{
  "model": "image classifier",
  "dataset": "simulated telescope pictures of galaxies",
  "train_examples": 48750,
  "image_size": 32,
  "crop_scale_min": 0.8,
  "horizontal_flip": false,
  "translate": 0.12,
  "color_jitter": 0.2,
  "targets": ["kind"],
  "num_classes": 11,
  "arch": "vgg",
  "norm": "batchnorm",
  "hidden_act": "silu",
  "depths": [3, 6, 6],
  "kernel_size": 3,
  "stem": "deep",
  "widths": [96, 192, 384],
  "downsampling": "avg",
  "loss": "binary_cross_entropy",
  "init": "small_normal",
  "optimizer": "soap",
  "beta2": 0.95,
  "learning_rate": 0.0036,
  "beta1": 0.9,
  "shampoo_beta": 0.95,
  "eps": 1e-08,
  "precondition_frequency": 16,
  "max_precond_dim": 1536,
  "merge_dims": false,
  "one_sided": false,
  "adamw_lr_other_params": 0.0012,
  "ema_decay": 0.999,
  "max_steps": 9100,
  "batch_size": 512,
  "epochs": 95.6,
  "lr_schedule": "cosine",
  "final_lr_fraction": 0.05,
  "warmup_steps": 180,
  "weight_decay": 0.06,
  "adamw_weight_decay_other_params": 0
}
Rows from block 10, named by matrix and row number. Each number is 500 + 50 x the weight over its row's rms, rounded and kept within 0 to 999. All counts start at 0. Numbers have three digits each. After the name is the row's rms in percent of the matrix's.
# conv: 3x3 conv (model.blocks.10.conv.weight, 384x384x3x3), inputs 252-263, a 3x3 kernel for each
conv.184 101:479437531421570496447485512467572558399417685486403485408466425443482541502550536533530453487462516557519505589519462422622491540579581526547423475544598473451543514451486461428569600541508408467498465493529563420519473508513517488496546575481546442602526498543461457491588458490445376518579541559435563440521551430575611511
conv.185 092:538532519477499423502526450456462443544507469497436470470511488598489464419459442559500536497512498481473508559522621450464495505468589470406554494440461475487501566467507557492519453603546527473526420577503510454387462494499448497496418463541522552505355426567517496486560541520529438483513462488555541542549527536548427572
conv.186 094:526473513483505482505373542426413440484440459506509501410567405498496461510459480509497548522532488593489513424457597459451558534262721461505583475451622569476457464462494543485485493486515525439534538488484509482442578419519446598490536441508575487548475483521501530473425526557519355494508466444501503494508510541512474591
conv.187 091:516492557399535499474431483557432536603458459428586482465504469488522529459411521567480388472515397471417554535507471491562490476500535549541438527567473546592476471432516436538481483509494447475478474486508529480503454563531524493521524476446456488468492540535501645475420466489452473409516558581447460483541430554493602477
conv.188 099:476516598503516554468368492498528406496458481406600535472495500478425621458532525532460592368694459487479549520508491424511572599499481457413518486540464505513457552469466466535499491415486591351466322622527584455597457444513454534476523484482522475551441492431543527483483520461510469526497500547500443508495483524537553504
conv.189 102:469503470409503588442483555512459496539514494508501476484517529455513525485470496543441477476579420509418511503514490525583543543437534457415386542414426500519498593445544440642511269644510490543522447513509466518587446476519626507405460529467481490474406483463596440433474507491497473560424499504534531470469469428599450497
conv.190 105:380516535530485456462556499504495569467473532582477490491473521513547452479559524480470525479363495566427505433511640446371381522516476588493497470537580544532440525507545562462446410577543527486533483447471531522469490512540466499505493487449468512525518549549520463574483553530414312481537430458448465556505471447481522549
conv.191 108:430570605525422474498525433463524543463488486536433530513481498548456478506537554511511556490452478480536555456630400347525787590445508560455470491529488466471430439503503410460522545422503441544519409490514550475535498488500474478503511471499489490521485546645509495534563523582503445440599532522511459539585485464468503529
conv.192 105:488418482488431565557516447474490466555555503522549493460461475494512475408495474537443490561521473526435417491530479504430533393550499542523587503680535560491670485506478503465409597546455476486531520458563483474514527536543424418463560542572497483564467512504571465345473512468565385547487530550542399495428531545445413549
conv.193 104:476490563553590606443440513514473544527433555493448440485508534535551476426444561510455512506619492523421517532436520498488439454480501462564527528422422479485494411442520571615513555411543544488452513536502500504503535524558531502443539506518475620447462468501513550553513482512559466409549545538489482459579498498437547536
conv.194 096:523480465506520545424528513411547372493594412570473462534500524568446467503502487502535428592514516407511482428488501440408535442563466561548473506426551455525488544513446480530520650497458511431487497536533528551415498469461467492520471520506505523624439415496618424521618528549545449463507456493473501499430522514496393517
conv.195 089:456457485484485469474544469465423550576470449440488487483372499520455445439429504601477472621436467536576398502434500621541412413467577548411533578478507540559559495466483477565446395442554561493433482505496439493503429484471414504499515567574507575533498499473537617504542457539492546473556581494489537443427657457464571502
conv.196 088:566561513544507488493470483524495499420512476547466484501470463530426423520424544532441468468438509600444488542500516460486486401595556438522558501512465549534462523432619571402469330538529479441435514539492524573481479504402545436503489531527570483542440430478580542532462457544527483504529462480493529465507509469495450522
conv.197 089:511582570449463420446581518451568489455533496472540498514567499475391560429433512522370555439494445427483416451416446434516437529451562469551491455575539531414387593541547499552567484530490542480547501600480588543495498502396553505536525527499476517510570472503543512519426454481498408465538471465484563488499490492533511606
conv.198 110:455472500523567529582453537486539576499431442534454439529446529520538450491480439469530533530530507528626500508551460513461564544504519487482436563503467484435509468464571428440443427600524428531496562420553470512449490546533549555514403473464506566544486486553531489393550454436517438483444470523519509496532605557413446454
conv.199 100:462516505517530485519548580454525569531533470478527520469477526508553546462517519506564424452526552540463524557530615431424445494564485495488500520597460500506567484548455408531452573463541475423446567497476491581440480494487514530478459494513463502460465392505555429533559500576529558545562456540487544474476524564541402463
conv.200 088:537524426516507562531537519491518560540581478474513489453537495553499509448527431477510424540476493567427527508491538539380449415470580525408475536479524645518534434502463453513502515577570507521482497447520468531433433444501553512565578495530451458485555553492564569530577438580510531446537585426442589478496541494531517400
conv.201 104:530464449511399518524570573537400437575460507483514533545542436507525475585433518469493471514404527538564464442565432538414581514532463497379516480571563549452474490481507532424542457459489468513472520470445533407567518511525473513502496469507516470494500511480497362553501555514539576532501532506486492508539519427587454473
conv.202 089:501513512572567444477507522557532405441578477528482542514450554565536464453550488506478460473528472517507540505547484569600402434349600504391530489574508583577570497482499511500484452374458524533467645471460432548447464588509476493469537499466477526451485516497471570586481582411561450443455545466454602551434515508527533596
conv.203 111:469455461558430529469521443475536580448516549512522464463467491559429507496576456528532486452512459545637463499514555502473407571401538491570531534383490485465533544510522543499618464550547484517495533435540537510444516473575529558510505487443540554460494517489502425462518484547547480503546494562602448393449648455551429581
conv.204 085:500540454405498481400519484529440537483562499460467533510455430469494472480398468530535462443502426489491427452497355502440521521461515401540512486447414574442488532427567442448529486383506475477515454522434487484476482526536453531467489487504467416541473515525553474551420580402511493492523478597472488548454423552560464601
conv.205 102:488497438412428510447467499471520485471429545509383513459507504445457484477447463471393616436468488548544417466659354638494462542441550433516505545448503563443441472466495581508504511465529515530439565480537491539543471555525537434501549545476571467514602427586549465513449533520459493530457537447492602422590556515519515521
conv.206 089:529466487496489376414538360491534580485478497378453527505589515546396467496494494478443404457413389505504449505452501457517568469473516463407465417540454568514499490442552447533527463493453577473478484481518499561475470550506489470527512551536443457536547465517486512464503407442443429405513612450572588472522483554459399549
conv.207 092:502526562536421570484596563430493432445530593562529493496572532574561494472415505631477519445511445464514495579506544544563432332548548506501480465515629495543559443505504537466485533478427450540503508561515447545467530441556508550432480365520549512505483416487552590463493512594525442537532402463510479462389559503486486574
conv.208 092:553444542481535522548443550544538533484521480432598524529472502491457509569521486466566412546546468480576493504447556438463419531321573477532428462541481534538537530480454457510513454433612485509503522470504514496513524470452471491506480433574502554521459451538455554607491498507467431489447545511512431524416497578536521522
conv.209 091:523477514641633554413496580516512496390534570416472376506481559457496478503487497547491542494509512487483499573539508411571469472429623524474559411468444517457567513521456580498484511574545501530482547571417542376624468504524545539507463418458473565458436545491475405551455512508460535527527519488524637446469446524566555424
conv.210 099:425392525412488581451446453580512534371675435382603496436451498417548554444533533500444458431514532492521457393517530547489559518564524527471395471469491504536479506589526447544471492453495509503496538449504529475513480530470551494426516469494505494495480538482492484452485393446491416517503548602444548480580464496533486446
conv.211 094:510585449535489614462455534559540424547495443489578408460553523385533496516461540459480515531490443561545444489508488536438451469371596436493486463611435466435588454497439521481553505500559481524526476471503450508519478506410540373531481589346460446434508486527516499525565517487486611613537457426573492461454422400549555457
conv.212 092:465511517441501397460455488390548505541551405450462540452493492550462444502439523496632481445520429523501517550425403551513556572460532481521485500527475580458469470448552552426469575465407518561441483439551565484463533483559550504586442526450544505538520514546500466427412457536532568477474450485531419522590592562486404501
conv.213 105:527520515497433558505567489550521524527555532462650423425468471465481517481496462397479473557365568484423515447514532407558536488383530527434579468494449494500587438586444509554484532506546496473493520521468516434467422546482494499479418488485584542486551402488525490356553508520503471555526439512544540488478443461466427422
conv.214 101:468562523426469525475573506493591544494584404510503516486481529537468545463463497449465418522413538452506509463504389635482558478420478509500525483490517440517504443409538467659455488493477477507487530507492529468474479465573486520404479534536456513550496562517473487480549511505457544474608493478508484497528547386544473511
conv.215 084:545510474470482548489368548562538510473494526431435495509485491518538503491476419504472453548476469552508519405439528469509513481554617551387532452600527500558556471455507581530580480531496442546522528514499472476524464520485522535538487604574545512545547420570542559528491412464535402437463453526472526528472495531465489462
conv.216 100:513347423328308530432572597402514471497629458469504530439524495556450499488524497525552484571399558532457493489465587535476517507483526480459429432504536446557473557563476612503580466471420431528453503531489472544462466567466431526496566457528527506483445580447467489686481444511502605478595530536446448526491561449512521514
conv.217 098:471536454518577437513592570545520471478538461567591459524452484559581473483432537497456454534402501538491522455383523573584595458537415562433501509525512518469486499575524549493518492447510457537519481613429454525468471469457442502373538531493476540522526535503536525430516472471514497439553463553531502460539428499497506453
conv.218 112:496516507506564541538441507527506461526495520567483469520453486519523447502437453559487554584435478568506424474645475403471479566526490450534453592458569424547460449519465562472527451599451435569476491399564509573414468498476443583497496467484543540489437558570524499376627511444519473563467512493416480466536386496426485507
conv.219 093:453521420497518533525510566498563429448592522524561536567551473538578525595678569507455527497466525533513433564500540426578435413432549481513517576557462469498513520493528454522566522564517551486505514524556509492433475469427525461541455420503463561555468431502543568558453592552515521598524528507532517427567519511434614488
conv.220 100:564581517478467511616496618489483510524529534495589540489475511512533508415461488420531506424497562423523418543490549446429485496573423453515496517532419510517486564493484413586514605419511520533477510470466504540491591455508471528651657527664466531464498543491504488423456523409527514514542432505502465600561446512532502500
conv.221 105:551492513513580471488528469379582558480532521529593523521437463468503489462449474540503432608441442586572401553469490362424629451462519599468514545541553498520555512454465521464500600603457524442425470471509539462498529491547495588494501468464503583409574471571440502413517477572468488448462420487477438544457549539405563492
conv.222 089:474533427438493473562495449480560531482568444439535444560464511419467574540528550492500444567452506545433457462559492581499513451585593483536471494572475438560426457572566447510515493433514490508579599499458508497468402526516543489421405537530463588489603471405437453310417555529486519504557458566478562469502427569557419520
conv.223 087:451501466459522434478532511517493534544534474526509532408498608574535488461470460564533444547414480517537609471527457470669526523493510520422468520536465477509520562505402515459608560462553460489519488430463506525549522423544537516529543540542407522472448484545485464456516543459542495458534513530491427515490471530563494496
conv.224 094:386574486581601515467466536501507493535516531439626517497452449506509535448512533449600476604441540485550511484409621488549482494436497538572555569405483503577479489471545543483414518519555516452536482558487524523490493427514505551420574551515443539454439390526521571451550443608488455480477436442566555493401565495509417420
conv.225 088:585501527416507451515572458504446526539487509522535507559549530502466540447478520500523340321694510509528504488393543499482533504458540561462538509555489526548543604627504479514467490469522496499526447449578555516501529402518574512458561422554516543457547450475526568470531477551555443556516538516566524537377530553468450478
conv.226 098:533484528511371472397543466434495585550452481458540521547466423488460441549493544524480462486539436504536517525413564482673451417485596542426495562568529449543517468535393406517548593486554532521430473491499414490488523451528553560493517473497485541482493537540528436496549561512407581488469399546411520534496492569515532511
conv.227 123:501553502505602448517407526598401509477432358559480417482506484582540472542584521506491503590528511544442533388728362677385649372576438488498515543454515483531462495467535570477559526517455432460551534532395513455562482563431525479570442539504485487489494462610514631463497498591506426586477522452381501470475477495455454517
conv.228 083:518421453462502549517594453525522523364605485440435572500359430529462546476513482525523509531422427583476500461438457428558548571415559482523497607481431449513614394472488459473501472492482452500478487535521427521501452468501534497542462524408468481571502523450518400582417470419532698581534505489449590543401552649470427534
conv.229 115:534563466403414519414430528486571539524462541438482531514487496549468484493460459496509475483534463530561439532467532464539498457491569606467522557592580442445399499537445554500560513487470517551488497496478468432534495421562519559447565463487491463520530597474537426348469523503474521519432431528464458515500535539641599517
conv.230 124:494503532511413563445508540522526554454484472443631592514429477496458493500492503477461548554389529579514556453543568527490523513444599445402462474513482461408415541580457419583464439396570518508473500491496446518497481532462577567416467523529535524549538511446484551493464410536463523393543475524473550480465504553541463551
conv.231 101:463550436494456500467480473432547467484558445560426572579546475432536440501477566491529505481419655435500583531518537371628478414511555478526499437595537510508519477534508470468501519511504539515482453515531490484529506531488374584462522518465430480477500557450531567331418476466461484472529562488437595483473463449478562445
conv.232 109:547546489431567553555570498547477475467507506578480449402548447504598479490474497558467523417542525534484481558465540534447598456498456531462541452511484463457539532506447547484452532555467509442540470526460503471535470569401579449595476548427476479463515456595500520422469550481534531519480462531453478436585498510538331455
conv.233 105:532562472559554459440465545531515559488571552470501533469423441481469553589466501516510530526379439566415548559476508472491553508385513565496496531451446583552557460416381448432445469551559485562469519462514460562554406436543498455449550476441495507548547484554546554540478493557466585527496506527569578539445544441377449478
conv.234 113:426494454465512424510513428513440469471556467482512440505534504507483574544444480532458431546479525558469510491586430449552484517434519491446302495561490486585535492469495503295615551175471494479529491474498485538449447561449519601426482509568481468390485532442555624506472552446539539518540539434584476601513583576488597525
conv.235 114:473495463529590450548473467441531543536465489377450504596425531398485543669433567547464469440536487499489564564465479477459478499557516522542497517499507568491502467428525478579525557537492509415535453609476521406517545404540555483522480526481445560398452489463542531498474496522477580459479473467457469526518477523538492442
conv.236 096:523455496433423531353440477457606493520515529482538498382456481528550569592473483589441464537510450534466481508610485482519616529487521567457526415502506529488493541357532545494489536551373461532571484502506588490493473559495510541485453459585542629471464502445532461544488409578500420495498538528542481545495546501441573428
conv.237 121:556557518523452502537469511477579463467533528513439487440528602523506420518427499637501546509436506566444538524553432499451496474568490416513454496424486504497476427467498617498465478511503347593542503486486494538461458546465503481539501512531457442466480454434472477460534573534557423557521575443474525484424452419443470483
conv.238 093:496593433545370503445457487498440528492500528417522500546505492495397570495463505511622575476558484494421560481531475531507487483576546524487499437595504489435484435521540534469530452464470481412472584447503540587459502523441433502592572513449490548484600492561461510380522409509489465454502434537529445440364557494470470467
conv.239 116:540437526455541463515469523425506497492506495517486524599527489462491563451440551512513450577489523470463480489490624616428483440479498518532550601488499507510457461441519487563536528516483467486438523496490487490429525422510488548463496416510519400455562364484461548419520523482413519512464516453449468461563486466476506478
conv.240 090:540400551530589620630568607503540534480521579546606509498507434441476429512389456457614469482605462469576543450473482496501532556465490524492518563513585524555476510506509482436528592504504461489602449514398496509549524548520448420536451356411525465546537498529527428480513377434459415452490522411406529515584618510596516444
conv.241 096:492506456403515465554488419513504460508503466490471492462464512511479530536487508549356434554604474515523522469463464538458653459563468492526442428489515447447434495495518284433506621478435511496528454548480534453502467545436545509508528498461572529559533504478543528486556499473518573363448415510493544509492501582515531454
conv.242 107:490443480486484449521530517568490425437524448530561500469470539512560535469481498463513480497553507529544507512569447539546574457460491467563523552463385429453461528552444452486534593516541444478512504553462505538479490515476510465528473507511535524514482477493522442497495422511492477543520461636516409494471483506378393417
conv.243 117:429554417509499538535462525473499530474467564491494471530509424494466546406492520560482435580396584534377563495442520484598460518567492452447498475566500492515572560521381230498516519523423496450482565567535464549509514357566521550451467534470439444531490447586560515495500431487542598514512498535512466467584477591371486466
conv.244 089:470479479413551496445421445598384548559377429461456386521531456521472466469451470504503440604450445545516501464464554523614485547498438543533420526430525561424514495496514509523503486471478507553497474463587442510495553502355537584516467545475496486496457442456558478462508524572538557472456535505469384427525487566538469483
conv.245 095:573496570562629448401552487562559538500462545518485496443532551515460506452478482511428435499485345543495439457488445503538348569516512617615512514574496457422468477484573491507456464549516528504509470569517479445513495472456462532634514484444402542575413524571523544526470458530458448482549512503457516453418461412471503473
conv.246 112:543549501581479506445497457474508468447480540463495428463499491514542469411562589525549453488509539459525548540513619350523347319395618524522463482498493564489599517573469588522581453478536409571491513461457509504558520497558456493428489438456495569496407443394527426405558437469407573467493529402493455569498496447531523482
conv.247 089:470432492464588452333518549550443526564494470455514470498388481519476499476582471526411417453569462565416509507423429474551495517546511587511534502577529436568463541472477593435616459513492511516502448526534507453452567505502491577508488412527477563539459513563481546547550526460498507467470564481362499498295409516422479489
conv.248 105:491513443555513487532473536492447468481475450486520413506465507473456534546553437540601386422583433416564563504469532434542486461528558447575443553500551471499494464524437549499517443529502452489515551455511504545439400518517537490389634539460535534413540524548537552463535487524527507506429472441556398558419615471510391565
conv.249 101:452567556516390481559465494494443470539520596457538497468496540573476495501551446576462456542509414414500497589449589190503414574408411595529515496473583437455513421533462463533432540473506556467495460439534517495501527539520499560453495507504530495540489523525506598468413497507544489531551443515485511515456523441494550482
conv.250 100:403497488545449433436422466556531424517564491502496491494444481617417440473435529515473495452497508478518418579564488550411601458570408565495442522484453523559515555516505487511524496460537491452423440606521369480485527534551468517450474558532481489504444507496541473415576405533504419436465531559432406369528464450573429565
conv.251 097:513450494417534575482453455540473545550504488458546536428623520540525452472520460594537422418475528495517527493566504589416530527445443493433493425440540413568504529553496451427526590540517539461498562474483490521500661429504543536456420447539494510506439502438467490534487485514477552425439471477457564505528520518577525491
conv.252 103:549423562580440507537463359538494496454530574447449550518589392494523478535444517560505436511501517499513518476577424536434623402552533459530541497515498575393622466492502531597470434569432462580532484522570515554475501478490454479499565505472515481566451429509540477500492493465500421491459449558441275546557350478585460458
conv.253 092:449478541531517435483484505495500533441470491476516514446479441564465490487609482516601408491507458569480525452585533501403458391408581484518574585391520469537545478453504537453480490506467407546436553520387492407505503468489515439511488612490533524493531477512456533544510398575553529461500571508528490502572496492596459489
conv.254 107:544513487522498468577459233538482537489474512571406526507513513515487454515546497495433524470587564494505516503567424553515562422537539486517545469478471503561522459506505487460499483469577552522528559566461374636504504524523422550440554507484521393507515437524585276595506588465399662387501568492495531498441456524514521525
conv.255 110:455528460498421466466420468510512531521459607473448563540454469559461475448579488534532574389402550560471521484456495454361497535444471431516508527522428512412532544489417538558548558576504516461472489488571593577469546363613553579438404544458481486640518467507479514480504527461489443479471392571522474507553435529563275525
conv.256 088:517499557474489499515491533545501480395502511578556551438535575517487493459511509519509484484541509487509580531576467625484464422479551442489552561389585499547491501423539505451438536534553424480537475484536436501468382584510600392485527379469519593510499461609547525482541439448457409522480519448486459554493510477536504484
conv.257 087:525515570448546484480376462536467458437504472546526471538530433484366520544496525568428576518592465407552496519581493533489566563461560512566452435402530533534519528518453480483585464439579485461550518402437532502549459526508514408492496469491440494483476542564547451551557490496556420483489484473434524558557518526510555500
conv.258 110:508537431541442459529544558486594460483564416574493404520608506504423463504519562449478539522547502497454589476478588452475570510409499428486482535543587457548460493565420445437549534461508512460483455570517489481563512460501506548466479483497395456455591561567491454481526538577559575458512472377523411531554409471432402493
conv.259 086:514471520590551409333477523497503402494559443473602522584510548530483524597562555536474463474505433558640417511490454570515500567562590537541544507488422564531490473431480485485460513449471545507539467558454535531543557369454431556520498503478511518522421559596430522427455491500506520439522465565424565525434571522506462473
conv.260 098:525492543519512498440487482492463515460471523468530503538493497530485392454443494455480496500550453473432520526391510504549455502566474493486437551473518470487495482536410532556502501472449493559485466424493513413487457471483501419505487568425461554490494532522449539460428495570504550478474523588451521498468502470445524530
conv.261 102:530455594536607564492462492454606377414590488509490423544463510488433416530584606477568473433531508451403513471485416455486577489502472611530466456518491508517497575472546549512515535450526540405556482526555503547488458487507484420482467512489575556631579570592434611572523481466491456413454569498566470431454378452472422445
conv.262 096:500571506470556487429416581396448615410458504451436597510493456657469430517464497491561473573499510594473462548524524560503583490537385537379532478521480485540400520522443462570475551473450475523449500501533517574503527483528555571452512476452514528515499567552456554464508506494470493580441541494453524559557497530475478438
conv.263 098:493527551355463545478494528413557500418527482444514507533527485570529505521482535539464481531494544505584466536517497477536487448607477354485524429413564481567519538414517403497488448592422521567490526385543488471514499443512535510492579376509505477528596466500544571572517484520562486583516507582589432435498467417526495429
conv.264 093:506512446425502522551452528508479548461412526510512451517540435526519450547475485525477484565524462498531516466515500539558490421448500490462523453478465585476480472506527519506492462456491468407548569513531506471533451509457437599484499535471502486509493511465457479410421535406614468427495468558436492447495524445558480509
conv.265 094:503560445455478474445483492466534534524540464455609463502507477402444572497459535574436473487492491426528503430536570437474590399411507540499511467475619589498560463472476426511430531581505518470535548623541471498474491526564467571474525496469567529498548443516614571484503507520558556497511534587516591492428576517448561508
conv.266 095:518475491492479429470547477501493464452480505474464490562454500486528459495409475488464530625373522561444434548503507550461511388476465566465576439541447494445572484482493518434517573506486479528506526465492529495478437659556533458550475578580485527457536487577504507538485499479518494447556482550482482590482508642495486552
conv.267 093:510501473411516556542477515521487482415597518452602524564499494468563534495448546475495477493471497499568382513518378438543565587417473520528520521528484456483442491469524554510493525475596530559502556457517525516559509485512553483482461464483477595401483497495528516488517460456494446517433558472479501415460453558593475524
conv.268 124:484466476560453494580498515530384607451430581504409561427535491455542506489544484555489509554547520556490574567572445483523625487506445497493397481481484509471560357441484488434433539425505510484452427547486554469490469528484505486477585439569440227349397402418552472548647464515479527479499481549496629562519584546500506506
conv.269 093:425466473565534611553570522464588382454515289470514464518458435510494495532498495488513443582458420480527478401480544540482520513531573486506612491554458520420388585552546524474470435420536425530525583546442462422521453478452494559521446506599546533460530549571392472513472561447437515430456556525550438472586426532425498469
conv.270 101:559545477454473474459564473473551417443582515404500609462440524411450464434472534564526468523440471500469472519569522500473557441556478519482481391575454465465577456517508539497589474415527504429497549589480433475525581505499464583443415564492472444453545441551486518657478499437382536502514492489462467512477520490517524572
conv.271 121:457480602534459490426416443458479481510500517483476524530475544475479528519510471424522498512504492456574436499489533484442474599424452457513531326379472588449501485503535578507525310643477545502497485538510502500554538506501455456450557456521481445523439476524415414505504476493464421509513447494542318507550526418636538432
conv.272 104:449506523521466521516502555450488425541546562454488504413539485566509464492479488513572454476475411518550496603604485216397508578605354530538517499447493472459525516628452493440525563537513551536462473499604556483411484529522554461496481514519513524555468504636465505542423447411482451575478480533511540508453429542524543515
conv.273 102:503457532540449506384407493403516559422452463435532548527534493487567518501501515510492501506393493593528507508631468541481440498478490449547438484446575477603498501467522498466457599452504541508535453532480461501528444476465580440438512548545539414488476488540530539406470453500420501493471515525583474498440657434555594539
conv.274 101:442560497432503529503441446597490509578463532519512482519503491516452512479547553518615451510546530484503538484475535492601566513385536446626462421424415500571527507523528585523477443458498452526523492506539474547481554462555485513470451576463433531504473519464488549525563550468535437535510537536515545362480525519557487515
conv.275 110:554539542481388440421498505509514441534448586495456537553398455488533535573454290573522457461590435481560508490512494592519432565493521548522481478455489515464510477523440500555478475426540571481566426572462560429504506493498474448555487568414463489580603510458517542465444558473548474447434549473459507503444471508478529504
conv.276 097:532483517586470454487540507481408578527410536471510466591470514542427440461574520521563512475597485549494518594615481460410610591549454536517479538495464542466533470421513499550449512441471474460514479571512536490553473487432456470541507509497493499604564521492536555524639553462664478431491480544451460525355478561438450512
conv.277 096:450459537507606514570490557460487499496480480520559458442472486527538483390482518572422513452402442540453523536418355541516563443527429494459543485408466495546437566472455466641440276515531434514397496469493448410495504509471504441519432513431467447547530407531531544451527502523566534481477461548536407511448475527546572451
conv.278 096:464374454471527385578572539329412567555438421594489489511565523608460424543570515554435450517538444563558477684444455396580637574460538555497446519491603570400458543452512491511555512481547537421511492545558495491427474508510477457459493442474524542584547430528449532489523382540525535500492460522486503530493561491564460409
conv.279 105:539498566581557561599530492546497430530465373565452444498567520459531509463457555516536458459578517488626463522528468551509521472387537560484559467491436582516469513433456588365582557524487448548442505395548552548379490487514491537460446491459486463532492537489474370556605510582465525416515341395514442432413487507469490497
conv.280 093:574450578472453566476511471505469568441383499509542578498580485547447448526583502527562404404512460509466511551378426512542485531547529596471413550498508482500496571504583517425460382534434491543457439539544513498459509480520542551441498506450535451528595451459430507554481501493470444536510486477460463469444510470517546508
conv.281 104:527526476484450478532343487438536511493578573425568502498484499583476474526445526484573380445537491506527436513571350494525410504534478508494516564406537435468484488531431470476478500483533526482573478494504488523556498595405584484515513554480477506557465513576456486586509505381512526454523521458451448550459333454529418510
conv.282 102:489543459446502509376491515392581479494432515596358526493475452556515450525493454551472295497482450583547534488394528545529459519479487550565509516442469471595525522468445483435544503510464504498381507511459573541477538436490419489549575516472493546502540487572458479548562436497577472453519450416352582506434513516519552596
conv.283 099:535503488439543557535525581565466453515476424442527466478567449495531515494535525457542520336534531435577522498425526491563362513424498447623477503443482561506494386485545524520473574432545548510494527515543455512533514536468463446543534475585497516512467446502527502562483442469589444506516395598525460571534462562458440576
conv.284 104:508537508479492465537514523492479516482547481535480456470455478589565575475481469531461446510570543509453471554481564505419534465432488570469545494629405486467526507459445419484535537488438535480473566498563462471446508462544549521513497531495505463548496598538502523473525528558606557509528494442382576479566554522505443454
conv.285 087:526576547547492596425429498510523478397453590478485541575567459500569531500507437585506542526482482553547474641611500469542446496578479551614499482534548403497503471490528502589468582463543484467471541505478596470443428512548455547508459472489490505444471566583487602492466356461509464476486416532514492501516467454647522410
conv.286 095:494467471467525586483571517516583395612564473493559484526544442547490602555449532427511446430503476473603540455485427455494446490482479518437525533415492543530449544398566457506476479548494471452454447529463551510437540487537414544486383413479472485561543596574582520553622604520483431437462402496534453469470407503474412397
conv.287 107:467545542509546526398534553593499548500543536468501488460521544467470509517509578504552571458492513459483529549574447483405446526577561443646555535445546485515380534493480532515498510469473527445492522474532403533482503531563531504530520432455496479555532530491555431542569456563579527497463481415416543537588519440523524463
conv.288 089:511481499532410472494480556490501469398451529484554526541518551512413416462503504523594491460535456454589471446476624587601369273468542540499537475599495512501501533492494519478583540497456457481514534431543558479499471536492531519522543498470445523511523484534460506548462501532471533513466495549528536461477571455485503586
conv.289 108:478655446491452519537527523547540452505429498488544492537539543498486449537401510550432483513466471483444509537550472543548494428525455529495548503498576520525506479464460358470570573568481516560476507474532483517574563408387444602507442505505390391397503562551557533531531492599458628504463384532512494469446498435438542520
conv.290 115:431511489416589442503578458481451503468490499492417541513518441493516516544511476427555321450488352551438523534444504481619473550429521444497476448502443540439503499462510462527500473521476469529469496462554488531508468472575567395560409515526482484526519453524523477548509520483502567486502502525585458483535478530535516456
conv.291 087:513471498428416494539508368448563552406517551550508471517508552481487482455498386536502631442585440492440436588446468408404485493427492489543547508453465526506617558506502561525525548513551547501480472484560562478559534585537524486508477523583504551508548553517525458535535546488539430444476533496507540506512515513456459526
conv.292 095:523416499442541538580608506540556456492528472500512472593509455502490393536529444444488518493474597513492513502469440407474563577491457481532600525441522486536475507503509461495491548538532542416443461428487509557532549511503478627434463447492535544521459491507485505451473426503535406462510528516568519519600471538473486341
conv.293 084:486437462452480320507469481509557582363466546428496536468410521541510466503535466507519433448456389455508470495378455408462537437548571445525499497530464559561534487409551480533557434544536397489472479502493425515479533556499529526549507524438588443487487505498526559546489415450542502440496540528521517453535493581478505434
conv.294 093:494555511499498512447606435516521524551456533455588482414439492462416421557517498449446484488533463458594508485456525468524532484568528459499612501509599505445545425515440554595443527457492451497489552448562463490514517513448567542531484531428555507392569534424498575410405581569467534525418471531481546499405519562497496470
conv.295 100:577493430453624438534573590467418575555532551499596491486554555536388572527516528552499551428628422467544501424528571525586489588426479442517536464442455597431524529455508497474440543578478546447458554605490453498482514501526478464505501522527558471488523563528470546401523539493539448570558573593414553472474440476453487428
conv.296 101:491527541569579463467477501484490503539444536483465494495490431532544528496472471552524577582416518592394471512514534486440520507424502534610562498626470475467558483520399512472535514586506541517498490504434502477499579553535467607517499611578499523401527597413540554427476484578470414537500447489511448467480385489507477503
conv.297 090:621443474574484435478554481511418444497457502561520515470476499479567458472459465494574405486537436463547426538441574550567444536502582455477573544556465529550455446432525509442463541475482429431499520457421467419516531424575472504613548602492466532528497503452536535498586448511452494481628502540427471548415564509478503614
conv.298 094:488521468580442498484517572513538399547518409549539461513472508391432514514482586493550612495623353472582479421462581472379610587362496545337559498513482502399586526502465406537505461610527570445440478487559480494566470526559529499491409535445481458494547477516502571470609418504499389543523501474451436495489478456460435543
conv.299 104:443495426605561433411487507534457472623454508394452579489532467466509489531555448562427486524518359614500491512523508477465494584555469495548440482473535559430500452470436508505520576439522519419495541565406616508525511491505428473442565507515455459492605535505514501487545495577363452425475381540516429441499423455481509505
conv.300 097:488520491461518437480450437489521530463377484444428529436467491499459527492446530498505428550415530555431413577444341486632565458476487499519397360406445469501479540465555490531459417524485505450469465590494482491517496443425483491487447512523480491461459358361500517415512501479547398477534539536541467487534404509486559500
conv.301 090:525518499499498523499540421452474571510519555457537466472483436448463454493445535431596501514452626451476544532518479641454530480533482482419398432501523525517464469547516469423500495428524518534396551464505486459486498534464411525506541542515469459438539537490488524478455500444476501496497568501485548582587571548515544509
conv.302 096:461451493542412448544514542451437541395449461498536487476558420374629442459507504530545520551596443548531466347493678526478457472548540545441443486523444472552477479487388519460455560587444524514460513443498596485412486494445484448526485502465559553461589412514533423528479439487460543471551509520515442516499525515450550463